From a checkpoint of a small image classifier: 10.7M parameters, depths [2, 3, 3].
Rows from block 2 of a small image classifier, named by matrix and row number. Rows with one number belong to one channel. Each number is 500 + 25 x the weight over its row's rms, rounded and kept within 0 to 999. All counts start at 0. Numbers have three digits each. After the name is the row's rms in percent of the matrix's.
After each channel's rows are labels from the 100 images, of 14976, where the channel reaches its highest value: "strongest on" is what is common among them. Only what is clearly more common there than usual is listed. The data: rendered solids tumbling over patterned floors.
# convs0: first 3x3 conv, stride 2 (model.blocks.2.convs.0.weight, 224x128x3x3, each kernel summed), inputs 0-63
# convs1: second 3x3 conv (model.blocks.2.convs.1.weight, 224x224x3x3, transposed, each kernel summed), outputs 0-55

convs0.201 097:521494494533511515490543496473475555487483516473498458502505490495478495465492461454559496507479534511465542531500470505457486508522468484476503516464491500520451516494475461484483480496512481
convs1.201 105:530527538505521495488506514498493507534484502516489508480517540462509475513528484522469471520503496516493456510502574507489474522518512513479489518542529518506497562502
strongest on: light from the right; count: one

convs0.176 087:495474476504464499485485505503479495500454479494481480511495484466482533515447507453512507444485526512479492451522538501496476454526486488511518436453474486509510477475519442529470479485509498
convs1.176 096:469454492452526516541506494513477465484500547490504514478502511507561504490501486498507475504465504435488450489464491509525505474474463492467504524516550502485440506501
strongest on: light from the right; count: one

convs0.93 126:499551490488550454464472475493501489492498501501574494538485519487533507532515535512444501512526495498535495496506465509484485500540511475495515515521508541483468496479549569490488528500483474
convs1.93 113:525513509516495494515525486493490488492492500511495468479496511465530523518506519498501519574518475490472463472524481484537528489505498504520494458514479493505579474496
strongest on: count: one; light from behind the camera

convs0.2 107:520514487537518515578484503493509500507499481487552489506472494506499513480503513481505523514497491474541492454467491493469482474532485496538475583509473474480507535481475532479498495520466551
convs1.2 107:497468495463490512507493529493496530466504472471478508525460476505498501500491500511518469470450515522489501522505484482513484517494513485498485523486492510503454504509
strongest on: light from the left; count: one

convs0.57 109:487529523526496488483507503463504465487502531533513463507469451502479470487515488526522511510431456480517585483448504504503521474477504511483494521535491532488504497538465490485534492504503503
convs1.57 114:514508471576535497521515498519521521518505486513487531513474493476479503463509491512491484493554533511470529499453543505484544475524532512465490483499529485492542474498
strongest on: teal object; sphere

convs0.162 109:511488481492446469512483512496451510514505493549515514455483526520503476528485529513507489489503550491484538487520510509488468550479469506501482538526516496508466468509510469505488459473515527
convs1.162 117:479480476487526498428495510474541505483518545466515508486472475472519467489491512502489453473480467513514492530549517501469478495464449503503481490492476460504452483545
strongest on: teal object; its colour: teal

convs0.20 101:506473481466482468500470474471488495492483519488517488480462475492529507474479465550491494530493463522513559497502522521497542485532504482506554488503484494476470496500504505485491491511483515
convs1.20 102:535529435472513496539478498487502495505548514507496480509535495501486502524467528496513475568514533518518525477541485522505523533504530512504492482531477513498502503522
strongest on: count: one

convs0.44 104:509470499508515498528519479491520484490504488489534478521497495500477493504529457500539475470484503480511498533514498516492465508537509514486515534543498490514507464486563444523543466528484501
convs1.44 097:506502549498482533531517506497514539499515508529510518462489479502479484500520478492533537476507520528490454505493477469538530489484497492532499530517519499470504513508
strongest on: count: one; light from behind the camera; teal object; its colour: teal

convs0.37 102:525504509504444492474508493503492516494497502488517510494534551487490550518460449460507509541499524501490492469514511513482495456506496491509499508473468503497464506525477484537522463492503475
convs1.37 088:503459521487531496480520483454514438455494494453489549510518522485488531499511547506517528473457484548486504476497545494533476516487524468526431491488550493487486468516
strongest on: count: one

convs0.114 108:501464497534487482489502473476514549539498536600494517482520523499519526527536485524496477488488512482538505489568506497480514481526484495485510501516470510478486499473520492489473504499489533
convs1.114 109:453493459486489480481468489505516531471521511466537496515468497453497554521522560485499476513500538518532526447506541520488481492470478475508499532532458531516462502514
strongest on: count: one

convs0.9 126:527514486488514480473513526536485485512486557470475472526495478511513488505463529498442508483474488517484506516504505485490503495533455513510522487476522489547517497517536534489492519492529491
convs1.9 116:433510539507473501488522511528520474523470501484537501537489511541481461502514502494543505487511505517506524533539500489529553536507540484515511479486568498500563529507
strongest on: light from behind the scene; count: one

convs0.127 096:497521518506482545491507520492483505514514481466499501480525513450497519489526489459455521528531521471520480477467448482475453491509520520441472524476522495517517476516499499531520492485494495
convs1.127 083:468454523487530490476497494516488442507523513523526466555458537477473535524540520494492462506540485553476479517490502465495489496500461459447465498530488496494520490519
strongest on: count: one

convs0.129 100:528492499502494506526500478507500480479505511542458494512489517521504514507534513494503526488549492495526528491470523475545508506539514509506551476501487509511532449504455511504516495474565454
convs1.129 101:491465482468470542519461507486492491489511512460536494536484476447507486499481504496422462526486521537510489486447481508474522541500494503515491488498437495474504518506
strongest on: count: one

convs0.185 106:529498451515532511427504477501451500524521478473495468505509513501485495507466472543462531514461465483483458475478498525466539479501475498463525499477444520483505472476511517494504504487535533
convs1.185 117:521534518494505465469516508504543514511538506530521522538475467424530495529506497451447464524517493512523518520508517524510522537478501489491528504499576490469517529545
strongest on: blue object

convs0.204 087:526524519500542526513503495491535485485477504530485486518483495481502492529502492509479523462555489506502501455487495482459515493509442457465487504569521479531480492489518487557504442497479521
convs1.204 094:466492463518499506524499533457534470477476514486497479478496500491530494502491491495538511550542486501459519498526497525461482471511472502499521495505508506460499490511
strongest on: light from behind the camera; count: one

convs0.208 090:533525506491522531527498482519495473505487525511486459477507499529526501488461467483534515427543515505485505464462462493484476487492508478485473545439500497524519516503501472537486488500504485
convs1.208 089:524470511534484498472473497507478498460482506473477522488481514491493481477512523509531514462462467486518505454501519486490540471478505503502500538500529485528503507471
strongest on: light from the right; count: one

convs0.210 087:510522498491489468533509473518454444487502492504479513537500476484475481471461466485505482530478507528501571494529486498486483504459514558458490519482455521489455493511513480517466475505501479
convs1.210 101:475487471469475517500468501516485498502527446478510519483499553488489454515510508525567505497482516476496490528477487518489518464505502516499518479540492531476478530473
strongest on: light from the left; count: one

convs0.219 096:520504481498486482483491531477516460508500533465493508502541486463488550508518462511501474461469508498557539503467456488474516542546491491482508498509465550522484461519513499512469489495500480
convs1.219 105:460489488552420422476526522526506489485464449478506459505499487528498512472467462509508478517500536449542529489508532503435491497518496462478500499556464481521443485481
strongest on: light from behind the camera; count: one; teal object; its colour: teal

convs0.200 127:490476484507488493495508493506500525486480498520526533476514507526517520507482505466529538512485490493528618481529470510484494483504531454522502519490468502525480493534542462483485481529502484
convs1.200 118:497455479517472492462489526537458560508504476507438539521532482568501487475494514476465470514516460487476485509479528510479532505492500531513521468452525488472489489492
strongest on: red object

convs0.191 105:501476485511487472482498492494490486492508473466453513524463517503465506500509513396524519479418488514541456523494509513468482459514509482506510467547474510447517516474494573520515484513491530
convs1.191 116:500476445540504482419486515496517473470531506514499516481482466507547485490496496493473431527485478479482452510468491503509474487484476491475561481507533474496475478465
strongest on: light from the left; count: one; teal object; its colour: teal

convs0.138 085:513524466511513537510521464491478503491489520506511480488505476521496510520511566480471499491534512479480514493499463465524533468455459508466504503442473466523491479487485446509496475514518487
convs1.138 097:503495536485483494434467532517508512478494485441490506462485527448493538482547517462484479520474522513498512500494530521508456508463509503481492471547529520498480561512
strongest on: light from the right

convs0.143 093:468479504495498469482491524463507500490536541495492491497493533513517470511558495512530478491474496529518587485519512506496488514489491480527501502498465502506519493567530522512445514501501495
convs1.143 104:552457485502482503483513510497471503525504449478472555532530472446483495501482477454491527497505509479516482503479517498506495488512520527515470512507472511525529531499
strongest on: light from behind the scene; count: one

convs0.118 102:552480499500526501532525499519505506483495489437456504474492488495499525502496488566495511523495499517480417483498498501523523482493471520466545504418479482481427486517488467511506499486491500
convs1.118 111:491466498424453502458476493504489473493482487494444457468468493458460524495508485512497521508475520482514479465488501522528559505505536538501515490518534515514535534518
strongest on: light from the left; count: one

convs0.6 090:502513467448473500486481485477473495478498472510489483516505528510484531508545492527533506473494517519496484500529433516480554475511495464482506495466515455530548459485524431529521505498505519
convs1.6 087:514535488472546479483499521500510483528475534507499529503487478503524485478479483517490495463509500454482513479555525519475495518472544537515510515456451498470490515438
strongest on: light from the left

convs0.15 109:504491477472506505508480454482518503503495516488437502507464488503583481525503512502486502471478477508508593484481490468494498501502501514467504442500518542505461480505564536496509523515465495
convs1.15 105:514495450509481473488515503487508531478535504529470489527518515505464471516492499494550543543509489480494481520560523542505498500510509488530544516511480502522537476522
strongest on: black object; count: one; its colour: black

convs0.154 077:514503506496452508472503495502475494491517489491464463503500503488481511496506472502555504482497557466522582468499486564482501480527488467491499494470471517464513522482486533500480472485522552
convs1.154 081:535514503536487459493477483510485459498462525492552513515484508493515453477438490513504491484494508530510470492444471521497497496535499485472472515518506517535503486434
strongest on: light from behind the camera

convs0.67 106:511498512501479512480530503494516475519522515540478477485473493499463491515479540542524530533448535490471422489497507550508491562503506473508515469474508513465527427494519490458512471472499498
convs1.67 106:490448503454542498474493502508487480523492516526490497509463495484479510477519506489483500476482497495504484458439485483475466488488513497496502495513519482523466483482
strongest on: red object; its colour: red

convs0.187 092:495494520511485499511503496486572482488475462503511488497512520510480512502495465526480489470466500496548495462495509503551529497512498502517488541445464489449496501526523481498458495497482499
convs1.187 089:464487525451469451463495486531468509484484508509504501508515470471469538519555513479494466493520521493526459444498506530467496514467519495510462499480488488493479496498
strongest on: orange object

convs0.183 100:487516523532557460472512488494506484488516518470515475499496523506485544482540492510501510529551500497545444500466455486524517474501510481483493550476521479506546456542486466510508503486489539
convs1.183 086:512481482497545509483472509482489493523475514503503504449488484465471499497463493483457466518457499504510479507524513507508472479492495501543474474491526531508516519505
strongest on: teal object; count: one; its colour: teal

convs0.146 082:482486532454478462490508510513492540484506477466488478528508529460533533487461466509470484459449514545489484505486491507500477478498468495471471494540422499463477516469471499510479480517493517
convs1.146 090:550457461429515467502470478468468473461484484479518507506519481541449520519499474484499472504502502470485464578512532507499524473473466469477517571526504485504462542486
strongest on: red object

convs0.133 122:501465498498488496442504489475462496538522477456506484496514515504560526526473509462518534539495522565496443506524499513480519555537501465512521547497521505494511522554513480489525512507504517
convs1.133 116:534571512500540499468526514536483475500495514517530518516498443541518494517483485480493497496458508471462522518549495508460497504481460520519504498474446468549506488501
strongest on: white object; its colour: white

convs0.54 086:520529492521530472467482459509477462517484460469471525502522487517496524521488501513493526482457468526480518476498470491454539497493512481493530513486506524472475486495550502500536481507499477
convs1.54 105:523501519480481493514480493472478494482481446477514557500457514486471475490514520514509482508532529551547550506537520499479519489516525542559501536523541524512504511530
strongest on: light from behind the scene; count: one

convs0.217 140:508498485475525499508499501503462481499499484560488488513513499494489496508497539473536506472432489516553580469447477526469481520515524490483501493513523540482515494524509534534520515503533485
convs1.217 136:525479500512460497496503472526502484509486481526480472472471489504499507513474504476492514495476444468489515506467457481485507528514481509509491464478505465483478449504
strongest on: teal object

convs0.170 112:511533481523541501481528513504531466478500487432547475529488513513517491515485495488514506482535491505499477520533482510532494493522498523508513501425459482522470475496492465516503475498491484
convs1.170 101:478559532502486519444516532476515503513521500506562513481490527456457502515502494495469445466505506494516499492499514505534483520499532517503534523485492514488525556515
strongest on: light from the left; count: one